config.toml
horizontal_flip = false
activation = "leaky_relu"
drop_path = 0.2
avg_pool_shortcut = false
widths = [192, 384, 768]
loss = "cross_entropy"
optimizer = "muon"
lr = 0.018
batch_size = 64
decay_fraction = 0.2
final_lr_fraction = 0.1
weight_decay = 0.09
adamw_weight_decay_other_params = 0.05
Rows from block 12 of a small image classifier, named by matrix and row number. Rows with one number belong to one channel. Each number is 128 + 24 x the weight over its row's rms, rounded and kept within 0 to 255. All counts start at 0. Numbers have three digits each.
After each channel's rows are labels from the 100 images, of 14976, where the channel reaches its highest value: "top examples" is what is common among them; "patch colour" is the nearest of a few named colours to the mean colour under the peak. Only what is clearly more common there than usual is listed. The data: numbers of one to four digits printed on busy colour backdrops. In brackets: how many of the 100.
# convs1: grouped (4 groups) 3x3 conv, stride 2 (model.blocks.12.convs.1.weight, 384x96x3x3, each kernel summed), inputs within the group 0-47
# convs2: expand pointwise conv (model.blocks.12.convs.2.weight, 768x384x1x1, transposed), outputs 0-51

convs1.63:130144080125117157151130201116131154164193128090111168152099134145097130098165130114098126114179106103162124117145112130112152142118145104113131
convs2.63:127140163136150142211115120134162130129152158102143150129086150141114118170131112147114147139116141082125129105138093107140101149104101119133149165121142132
top examples: blue ink (100); first digit: 7 (27)
patch colour: grey (64)

convs1.314:143132115093134097117150124173127121127136112118086143168116158136145101140079105121115144159187176119132102107095126103149150115108184114138106
convs2.314:121104137129109115158108142158112143127135101125144105160100145115165105110105151082132145139141135103111147123143155115097112122096124156155133093104089136
top examples: purple ink (100)
patch colour: pink (57)

convs1.214:161130189143110105086160099132126129182150189135152140188106166155114118121145134152118157091144100099139114164135168156145113137116123127108105
convs2.214:091119119147154119131107129128148141122110136131129123090157107129146088116117127110132148129090114102129137130081098122107171098124114101112136132139067164
top examples: orange ink (100)
patch colour: brown (63); black (31)

convs1.352:188151145106166182133134125138115138078150119138122125146113121141139112136150138148131135141137139085137090141105134140098109103132115144127137
convs2.352:120122133158153138125123191131124137106120178128154160155136171128118126125129124115078109156124160149130122160134167148080116148114084085142100120114160140
top examples: purple ink (84)
patch colour: pink (50)

convs1.44:086094148124130126161155157115134123142104143134120118122140184147131139115121158198133129133168173149151166131157125112121151085167145130125137
convs2.44:132167148126106140177079192106115122182121129086159171113181141123099126152143176143130117159174117158106155124123148139083093156132137098100119104092131152
top examples: purple ink (89)
patch colour: pink (52)

convs1.337:140139151088158140141117078182083129083123154109164148120134110127116132093161128156168175101156152144155079164134119153157104139114100156130114
convs2.337:087145135180135095138119114148150118138120146109142107139123146155132138138097099145124149172118119176146132130099131138198091152173106126118124136107141116
top examples: red ink (91)
patch colour: pink (49)

convs1.62:099131143073138151135143137087101115108163158126132138144138152150112156108134132125092137143144069133117138086159151131145140128122092087102130
convs2.62:140161142172121119145127118100099139099094143122107111136175115129156158174159135137099165126134093120121149085117124130118149097148106134179131157152130128
top examples: blue ink (100)
patch colour: grey (59)

convs1.320:125159112115135135121190149112108078147133164083143086150100122131125168143113144105118160117166141165084113112112156189119162152143148103176162
convs2.320:114166142122103108118109118179102132112137131144138141109142117111153148156132146120122165111116170136135151121120178144099146143113101132103141114094118169
top examples: purple ink (91)
patch colour: pink (44)

convs1.49:171119142110135162198132120099144143100124121105147145153120176118148145096088155112102087132134122177128145131134121129187150146108167147110111
convs2.49:117157095164134132148118170110161120120157097124103157134111109120112087111098160147131146136161156113094131128102097152150127130098147182193137081100134138
top examples: blue ink (100)
patch colour: grey (60)

convs1.382:171120123117106160147060127106184155124151099124138119102128083180103105101145099143131123139097101161140137129139135082154103115135143144145145
convs2.382:118114178134100134103112126104133137093107121123084109113144148089117166122150108117128137130136092151100145096117132071126124130117107113130128106136120103
top examples: red ink (100)
patch colour: pink (48)

convs1.51:120115110137123166075136162098175091173165146139132127152152175117128123122146137145151155077171148120154152087171161116108126109144141130138162
convs2.51:148114150091129173135167148132127126139127112166143138142142121129100135118141131140126131154142172084111111141146125138116169140157135146117138093112105171
top examples: blue ink (90)
patch colour: grey (61)

convs1.280:127139114133118110095137144109093144111112191127135109169123122149089125121141121172168126133104130104125127118141129120136148122080069151115112
convs2.280:137101107151134120090131150131107084121118100151144124132071133127152139104104159151127123121111127184133080133142136085119175113138152163124112155115117149
top examples: orange ink (52); green ink (37)
patch colour: brown (55)

convs1.130:124066177136172087142147099111119139129176154134119133147175141120137137114120136125146177174089118131184084097138112153114129123110178134151100
convs2.130:123136135182109099138131133134111155150132103095074118141140095130118116119186098136126152162097147103139152127105126095150125118098079080116120077106115127
top examples: yellow ink (100)
patch colour: brown (69)

convs1.13:144122145100171158158135118122118173148144117108133128143149176149140154148114121082080135118170128099133122117183147119157129141090107120136120
convs2.13:122097139121159106097110135121166124113105144056099130108141121173123146151167112141127125101123139133138151114136135127188142120123123161141126100124131118
top examples: blue ink (100)
patch colour: grey (66)

convs1.299:104110117133127133118119136121108071128118162092131143083088150139107118112145129113130058174127143145127137129119166132125125124108140110122125
convs2.299:115141153144127135147150115095129088166128135124156117140151077130118114105078121134117110118116173150092121128156153129168094115147063113117140126132131087
top examples: red ink (100)
patch colour: pink (60)

convs1.1:196134097118109156121128145140130101174142137130114166143148189146099105114145125111164139120119117126122122119142089120126082125158152161111117
convs2.1:153124139125089098131083131151110104114095132135117124063135117140115111119148160106153106140164129123134157124146071101110088130101141135100143129122108157
top examples: purple ink (92)
patch colour: pink (60)

convs1.85:112117146137119132144100142112157093105140105134133132132130150131125130100105153118114155107106151118112124099136119134149129101109131109113198
convs2.85:131155098115118097120094136117123126140077098139089142137118117150083068210115115128151107130161134146104168146135123116143122131080122107105139141181131114
top examples: brown ink (100)
patch colour: pink (42); white (35)

convs1.362:148142151094112163147141113105107113105119176129149087116132138121139143097165121152084162148138115133139161088137118154141153161123080096121159
convs2.362:100107140119129108096130153128107143099123142166133138126136179133176131127138161117155147120105119155151145132159162101091108151138121157089110162146139142
top examples: purple ink (72); blue ink (28); first digit: 7 (26)
patch colour: pink (45)

convs1.301:151141145132165147118098075095177148117147106184117153102148157152145129133113118173138119062108171116153125157156129099122124136126137125128090
convs2.301:153089109171119144143139128131105187098129101140141102123152104136141158139127143119156123092126147107128101171121093145124152126160111111094147129150128144
top examples: red ink (100)
patch colour: pink (45)

convs1.317:162113144115124153111137155145152162159131120152112130115108140139126114143138116152117133166123104111128124147120171160107145135130122099176135
convs2.317:133118165172141131138140122149111124098135141140114116148137115138118126106147091155129135111149082066133069123145125165124106121124128200160146127131107116
top examples: red ink (100)
patch colour: pink (47)

convs1.107:161119153151143183108143157155132134137128163120101104101120138092158103120180151116097112086144132158125106160133112125084141190137141103121138
convs2.107:127105138135064089141143109150122114087152162109109136132117147112151140140124102122115135143174127111124102144083116145104079140120129059190147155131102108
top examples: teal ink (78)
patch colour: grey (64)

convs1.273:149130144118154142128130132115104137154147210116178132091096132121109119130136119113141096103125120098094100103125167149143132150124159169177118
convs2.273:149139103124121150121106118176106106160163122118135129140193142112127103105087101116108122117121157139146108144132152165126124120126100130128175127150103131
top examples: orange ink (100)
patch colour: brown (94)

convs1.103:107101129118142112164137129085118126139172122129176112144124145155096125132079153173175173211106098105192132101135112146157129151121126154116134
convs2.103:125161139139091123109115129085186142108088123127087110120169155151140141136165137101116098166090130124101172122122160124145127122146140095099122186102121160
top examples: yellow ink (100)
patch colour: brown (67)

convs1.378:186113158111129112123116140178142136109126167168127172110138134155109161090175112139141152131109143109117143117097111124106145120126107129172122
convs2.378:141154127152121117170129134128181144136128130173149120196127097161136165096145147184115131111121101152093102150144165110126125130120139143104106128169159138
top examples: red ink (76)
patch colour: pink (48)

convs1.45:152130138138110135157135127137174136176160132141106120135116152145115154146112107114130132107120120097156154118153093092140202127138164111129140
convs2.45:156153127160151121081173127169130139140121158138108157160125112133122129077124090098116150101131118106128143118127136128158070142167125107147139165138129126
top examples: blue ink (100)
patch colour: grey (63)

convs1.303:130103107127124102098145131149115187131164103121112146106105168133131104161139198149130135114119144097146137157141148088084129133140132134147136
convs2.303:151138132144092133159152124149124100145169143162106123127095072090152144112108102103098128130156137134182138174140102124135109122133131109112192140117154131
top examples: red ink (92); last digit: 1 (26)
patch colour: pink (44)

convs1.238:150158134138125141132100159114128145178122155157142176129114137045106128140148156145114132164113125120095113174102119120149156147113133145166132
convs2.238:128111072113137090123165144170120161193125154135124110060112153148121147154079099120126121127114196149122103113157159146104126103174077141116126143141114129
top examples: orange ink (100)
patch colour: brown (95)

convs1.84:144133133118138164131095143063159136122115165119077146133123136119106123175116157155139119154157111138113152097151087138121178122152137155131132
convs2.84:147144169133149103112125111125162156121118108125147097089138155121130144155085142119142122158130099110144142158135093115111100135180141152144129146111120139
top examples: blue ink (86)
patch colour: grey (60)

convs1.302:112115106117157177152176108084140125155114169133123150169128153107149154162099096146159090113109143113140091106152147152096068148085111109117118
convs2.302:129178092155148110107157079092110150127086140131132124087135146114131096114137064139106122107126146210096102128142101083135118131099127136110156093141131133
top examples: red ink (100)
patch colour: pink (55)

convs1.14:167140160114105151157101154103110128133115126151133118132107134140116174110138125169151116131146170145129100133154108145149129161152163106122128
convs2.14:117122115138111172110103183138141131156099152182122131128115118134129167073119113144106155133169118081128106129099155134144124116115134146121151149103125148
top examples: purple ink (85)
patch colour: pink (52)

convs1.57:088127130119107159146106110132141090130137096126095139142138157127127091152153146070116165120118158111131134131150115120124182112116094155152149
convs2.57:101120086102135133139113111139074149099110133098104139100160127110122113159132101117150117123152148131168153137148147147102156149132134078130141141131122132
top examples: brown ink (99)
patch colour: white (33)

convs1.137:166139151163122139118120161166120120133110174157116136126159118109216143128156112134125113095139135122133140152135136099099122181111097121081133
convs2.137:106075148132164118133110141133152127119118138135133157116115117137119154150088097118118127145130123150128091161145090105135107114115119129126110087115157112
top examples: blue ink (100)
patch colour: grey (63)